{"train_examples": 203450, "encoder_isotropic": true, "encoder_mlp_ratio": 2, "encoder_inner_norm": false, "loss": "mse", "decoder_norm": "batchnorm", "decoder_activation": "silu", "decoder_blocks_per_level": 1, "codebook_size": 256, "optimizer": "adamw", "lr": 0.0024, "batch_size": 128, "final_lr_fraction": 0.01}
Rows from block 2 of the decoder of a small image VQ-VAE, named by matrix and row number. Rows with one number belong to one channel. Each number is 500 + 50 x the weight over its row's rms, rounded and kept within 0 to 999. All counts start at 0. Numbers have three digits each.
After each channel's rows are labels from the 100 images, of 14976, where the channel reaches its highest value: "colour at peak" is the nearest of a few named colours to the mean colour under the peak. Only what is clearly more common there than usual is listed. The data: drawn small creatures on textured ground.
# convs0: first 3x3 conv (decoder.decb.0.0.convs.0.weight, 256x256x3x3, each kernel summed), inputs 172-255
# convs1: second 3x3 conv (decoder.decb.0.0.convs.1.weight, 256x256x3x3, transposed, each kernel summed), outputs 172-255

convs0.125:519501514518557598517496473488474487497485516468482409406521498505523465530473391414488462501654482493475489491552504484526509503558482599518525435521508543536467496516508500523520491529149503568491541529527498509553534511482479497479545483536504491478
convs1.125:510427414470461518397518469490432509438525377430379494520502482506458489536495423522578574534522598463474469471477530546466445435526551541544504448445537410471477534455464501475462418402459512499560478372501460442498453493434446438481439494391436423549
colour at peak: pink

convs0.21:477499515477532529518505514491511509511487522493485498289504504476531498467468463507483477495423510490518503510497480476507475521381484481505486467505509502521512486503516499476545512506532522397487490492525484454481476496463518482491516518516497495511
convs1.21:545504457520435403490439499554487519455434518543385413432580494492530451505544503526512482557694537508518419514533490398455491419520530525485416488489525478526529500487364464519530511448473451532505500449540463506462552516550513522550463619495511470497
colour at peak: purple

convs0.241:555424491487483551491568547507495503362499495600494436476525418523502488535553516508521457495562516535547475512495453531466457504617498449429429487518448467522472453532454464502604384547545512490357517550511450466498393515516458448580520499452515524508
convs1.241:538514442557521482520440549507569564539541584493554501529480531374504517518427490541469496479460484518361487432539517454600462516456477498546478471444500474532487491489501494579467588292466534533576508470546550428536509495473526502538530459465465496548
colour at peak: pink

convs0.130:512474548477494545488521483498497525491481523562486466389453497516315509533483532532538474527506476493502469510468499510506451487533474508600467497500469519420306535503530527577556452464544510380518478499509468418505423497486524465512438495488506437518
convs1.130:518523502498527376472553526547485455567540545664463512550579536407546490444565530573447520512471537523470525503568529494446574497470518470451455547481599505535545508533462533531421470507572548574470514441448510529537573454457466502437533622451455572490
colour at peak: black

convs0.253:522504505507502537372505521512501521521499493480540499541521509527458484486482423483470484512546496515532513509488517476500460073554530565450541499502497499077530506484505475512566510493520494593494478496486509515465485529489514498488523513516500505508
convs1.253:524469531553499523403482408504519405468553590575608485524440483524499526530579486472563528562424427480487470436461411521552555800343473521492555525482512569409514506579498480473498404456489493575523489483462549498505552493538482506496450455478505515547
colour at peak: green; cyan

convs0.229:460517479490510557509482567511520534536427541488486458474418536441470528522475437499476499470555443505433470471478522519482528510530541500540501540492477485485459423423581469527413420469504314472408479462476495431585473469536479500476551519485464546445
convs1.229:496509582514572442668524421505542440441545587596419536531547447401508528491501536587538513544545487454590436432457420430561437525517534442485471598524594507498512493515480628478549599528615530506470531551516483527468425536477446488435471490484557472493
colour at peak: brown

convs0.188:503469577472509552498534506509559443428487498451552496491496471429524510457550577515332459562453497485499505495465409482501378560430454533422447529488534538561492522492453445510535421443487462373443529483466512457448545490550559464376511488488522510496
convs1.188:510484616495522526400453591525425478575426511591370462497511537510509481490563467517593554512546513553584486440546498497399585398511451487518454494425487535537492550566582561444583588625610513486535548435467461487470488514450426500468455509560488502593
colour at peak: red

convs0.123:513489541504562511484468443491491544520535509381512488501488492498457146489495495517395513507516488497527509520489536449506518511415517498542553470022519434539454525484510492558500487504560514540483488518503475449480505511524468509471497498535505505490
convs1.123:540516482545430375522620552471425408504392469538532573504521529453471504604434500569581513591532555569476539524455494480526505482527443446399478536431430574541467465515548509439549419576420496519575518473498551520501457537450500500486476469467451503510
colour at peak: white

convs0.75:519519499461547425508477472518506511510470489506530513498524508502515501519493518509511523501502468506475533488535489475509500510588514683484348519487507500578517513519518525538482476509607522466493531496496479491557498520540503516504500498529498515506
convs1.75:498583568501463551614544517509546440475532640451564500454480484500511520535510450477492519511457587473463450514532455514534555535499429238502455460550490545504518455467496486400555559446511504429500482610535555555559525488502526518530501475545505534476
colour at peak: pink

convs0.78:509499501517498545488505508521502502530501521492523497173493495506515511443476509466515538494168483506515510522486512480502521552570488511560475495508499496547511502455511493511483518510552519552491465511496512532491483506491509493492521502483493499503
convs1.78:567510508491487374465491492471485456458510522522432505456535463506511501538509483532563492589793511546542450460517498490539527368457536474431486505478548511562503453540475512557508453502426499572541550453489486426476606484517508463530431554543477480539
colour at peak: purple

convs0.96:431484523549441460568519550517455467514452522500483472517471466459438543555469411510448535508425545450490391518458547494522506501695541487466447506509519341433451466434466544475488515470711550502411508479497497462533528508482565501477449537537476492521
convs1.96:525513501512560523463596419439521507513503413497379490564545508577492471400423485466595515471480369539529516480517519522452455586317491474464518583493533683576477560504557493539515417560442476566493482508489486548433529492526560545572544552543536560464
colour at peak: grey

convs0.155:511499509511539550430491482489495504515508518500537513256507506518500506512487476522467508496040483502505503503519493481500470535515528514530486517494511533525512509511498497483518503498508497613501546524500487503482502522476505495526506501520492506514
convs1.155:531485496473478390486484502529531460504516546566416450423514489507522456538545473530545483554769533499559416453565492503566584311472514503424438495496546438538527483563487509522498491479412491584541489444468536499472562494513497521468490504534549491508
colour at peak: green

convs0.179:498500576557533549492505498545466536568520581523546439482568548448394491574447509539444536512547510507567519528548445466496455607506488452500536460510499455560424524469546471536620477499511497514482540445478455468458485477423503469570536562454481503482
convs1.179:537533516465452447529556478412564432459501505526363537483460531500486592444479554513480451458416598504422484499544457611552529378469552522436394463436534554525467499529548524524494461597547580489575477552458519557534570456464454512564469514489553460568
colour at peak: blue

convs0.237:499516486463509391514515479509485499496504490512414515494490479492498488532503495490476538509488532519523485504493491471500473425563517705508406524462501449572485510503482497519476461479477506473522502519495474364470517506483499506505488474494500511513
convs1.237:498552504513400504520529484499446486518561588455534438490485505508544534506527346483517568532540558502513507464525492458516564586494426318428496509522507477414581480442464484487502468488456475508554498557582526528564501460504527489508497473478463515487
colour at peak: pink; orange

convs0.200:491467465522546439458526488538467515412454430483502521523481455507495511465497519444510462490485490464554477509471483499500515479480493479561493511531449451508487473523559496470519469534549486486538496492511469333499444470559446443441441544557480535476
convs1.200:550469480537495505416419458420497475569532431503559446516512513403538558502465485498531548431492486465465376532436507486436531543453496515421469377423562570480547524437543417556429449442504459518443548608479540491517501464463523508498502453369457450540
colour at peak: brown

convs0.35:535497488489582432469482502513467509558542518383527468755548502490375511574499476488442488510582507472565508496565458512510475506507599382473571512502497437409450480517508481524586487453458515369490577494491461455463509480491525467514484520579469512524
convs1.35:527504550466416554521528469448536493526528525558286473644473502537474475507547548591519502513455469522580407451527505631537536503501528503384470437485530611406459493552524434489455440515479502399539494499462537517479570451497456542535511518448580479497
colour at peak: green; red

convs0.190:498484548548547444503487509518455431473480460540507465501507454573507493510539492457489530270506510477525399340534459564488481496507562473515462452498467534511518540556530522499568422500507522503528495535471460506541388494495496537481517351489515557519
convs1.190:500425447549488596473506506501512574489518438471454573500458541427488583447602513555522514512443536526434473583519543393519616523498444467531519583475506573515486534480530507500486466493545473505437532504536588407546624475588503495433585461525470557545
colour at peak: blue

convs0.89:479481467533471504450499498527535515502511438530474438440486450481459509482518496537472448498573496453554464499491500502530498487432502300581387477480520395465382478484505486502495512490538530330484477546498518464537522467489538523527478506510539497512
convs1.89:523545538449487502510434513457463436468499513474559592550552520502497451510480428494629524565539521527478464512455430410502436478518502439425502520514496579554507474494491572448524480466496502560505477467542429395460527548509493427567429445469435532530
colour at peak: white

convs0.225:503540475585516468464503476514479514507505479399522469535543513493531537410454610516436573412496387411586429468499498467531487495436438518473574564506528485522540437572511569530518545501596489590448520525501473478398525468428515514518568486498524567490
convs1.225:535524569538508596456504593593504545421494551539436511503483601534467435570517479450529557449529593561481505524443472449476625490584515474516539528479543474534476610574446430467421491422445516516593555437543522396457498466455494506545593501475474503498
colour at peak: pink; white

convs0.124:514482487453464485516474405580478533475520574536513493477426403512438505501490452497504423439484460426497491482477465440469520497561472515616479487519489491517484370469524581518533313620523518460580502537451474449526383467512472487518451504480505518433
convs1.124:535465438546605507464497589572533580496518649532490435520520517451507420560468499532499561505517502524531512542561414517550512417477476513449503546524550490509486548532380511501510513438484566500449556410578522579475534467589511532301537550571496501490
colour at peak: black

convs0.2:490517522529579484506540370516487485502415461516494499506499481540498515517562488544416585517477498389537543523485436477516460484432449483499428548498442487495541418521469499455481511473449478564473519475494477448413523445500519512431415546506456489510
convs1.2:597522495450475465494372584482471489464450409464491461479500518528504514526464386383567423459447482563446468505570545468482514416612593504485449482443553517488509569592490527508502493551544576506492447500529417623529382592518559490446496476491443570534
colour at peak: grey

convs0.118:463422428462493527498575435493537546487574526457504453468436497473495482467502440505511507495545450543496549523514326455498499514504542474549510450531499443515478434445402529473490402579482470510479478473499527463444454478472441434401305530587496505526
convs1.118:430498572459598459532537543538473518494396472436559549523466585496478531514484461472542527545502509461485363336574538567631446480530538466403442504406457502555477533425587480579524461420552460556483522471502553470461498541513515510520568519484445523498
colour at peak: grey

convs0.62:562523487542469512504495497492522556514530482572543503521430480438450534499451580441556494543614554446522522513515537473484527511545499454677500560554490483502419491560445490503455412409517466426456487529511538529582488522565502483536446554442491497482
convs1.62:472471603372514471532435478561466492502426601585326490570503463598516443506519501603519541487453504538553493498470561576484496417520567471367447538508517549606475538523547506445446549519468523489517507430531530433455517506477527548501505543546481451479
colour at peak: black

convs0.36:527469504511527489549489543508465480478496512508477375459523525503447471468508453474477385482480451489488471541465492492520489490591485422460466511502484521310465506512488476559551492525596509483502469502490487504551497498501489500496498511495494462491
convs1.36:516563553546449591512551525513480501540592577434581510495475517534489512574469414481532522498477551473609493428581398497486547543492402311501539495496519535480517490476558462480557508448465507514525539540557544479526473486460524440502509430518508584465
colour at peak: pink

convs0.217:537503498548531541500498521516490529490523509530290509353471514503568493464500554467522508507498487512524480508515507490516526321549468503526506520502497534413525496517494511530481500497520513398511493501508508539484523513521507501510476481493482514504
convs1.217:513526427501470546495492474522585470540393427454621480513578528443505509510566430492451527520435526492479515458531586486466483715508549496524549441500488481475495535417406430478553477515583479473500494457495405508535499465536513576562480610434477441503
colour at peak: black

convs0.157:570510527533528476480524523520493488515530470492364486541513486510519498536532445448580513523582496505523498507419518500497505181515441504548497488528525506407511518536502502546530482524529523450525430500483503501495550518545522519512496504472499500514
convs1.157:425463576469519494452454394483531490512494552557626548553459468513500539487556464466496539531331470507511453436545508513487535828490563547486580586486468505395497492502532507464475475503497496534529575514532513486529491525572524505502484551431521533508
colour at peak: green

convs0.34:516495488509519518466509515503493517509502524494493488496509517500533502358492506463486496494543488503521508508489511478506491238513508516525533503502493480341502494490498497505505509502492512414496485499499503512509491504501510491499499503506492504511
convs1.34:543457513551448508398406419567506468492463528579474483549573484481503465548545436516504471556479438533504467482546485431547477778361526517476509524505552525487493508511412516508570477487574486469549520392484441522448577490561511571565432550491510510529
colour at peak: black

convs0.77:568508513469557452461489496485522540488554499631502459484539394436481452473477470492505439458523455399603428538493466433512539506546458507458428486530445526479498461489473540461549479566490511500434472519514517481522401419480579462500414449505554525485
convs1.77:538493414459527457483519571499498616467517476512452471482497535508504519496532498433498498524542507502494449400586568430452564464452527518565620474500482495450509604567516475497500476400444538441582487412556447594501603515477354503415599530456495538507
colour at peak: pink; white

convs0.24:559513434533455409522515450444443500459483526415503571507533612510525497518475499558487472584471557407500509428497484498509509493484453507429492513471478483480524410523543491477393609491432423522562523451486546534514482458483410463562503548505419458483
convs1.24:488503546537470598490458481485511555541520438505475576503468580481465503501616468513513548516582487555507548574502505399558575550559532480537581629560508536499483481447457484512508491547516503495476557504542530390448532543545511522472499508455562491532
colour at peak: white; pink

convs0.113:420523490496547483495452437516429437470466609436471479472426488471524495478489495451299528466575514442472493498455518525567530498443565511498524364510497504511543519511512467500536499461544531556428481463532386426487480534550491485515470562510484514402
convs1.113:468492506590447490496637541548456559629439524497560548451450617476506465472593486453571569459467506517550543427500473492501513481486484529540529537467443542476508450499438565535524551584468508486478513531521515559544485499441540534479460481469418513570
colour at peak: black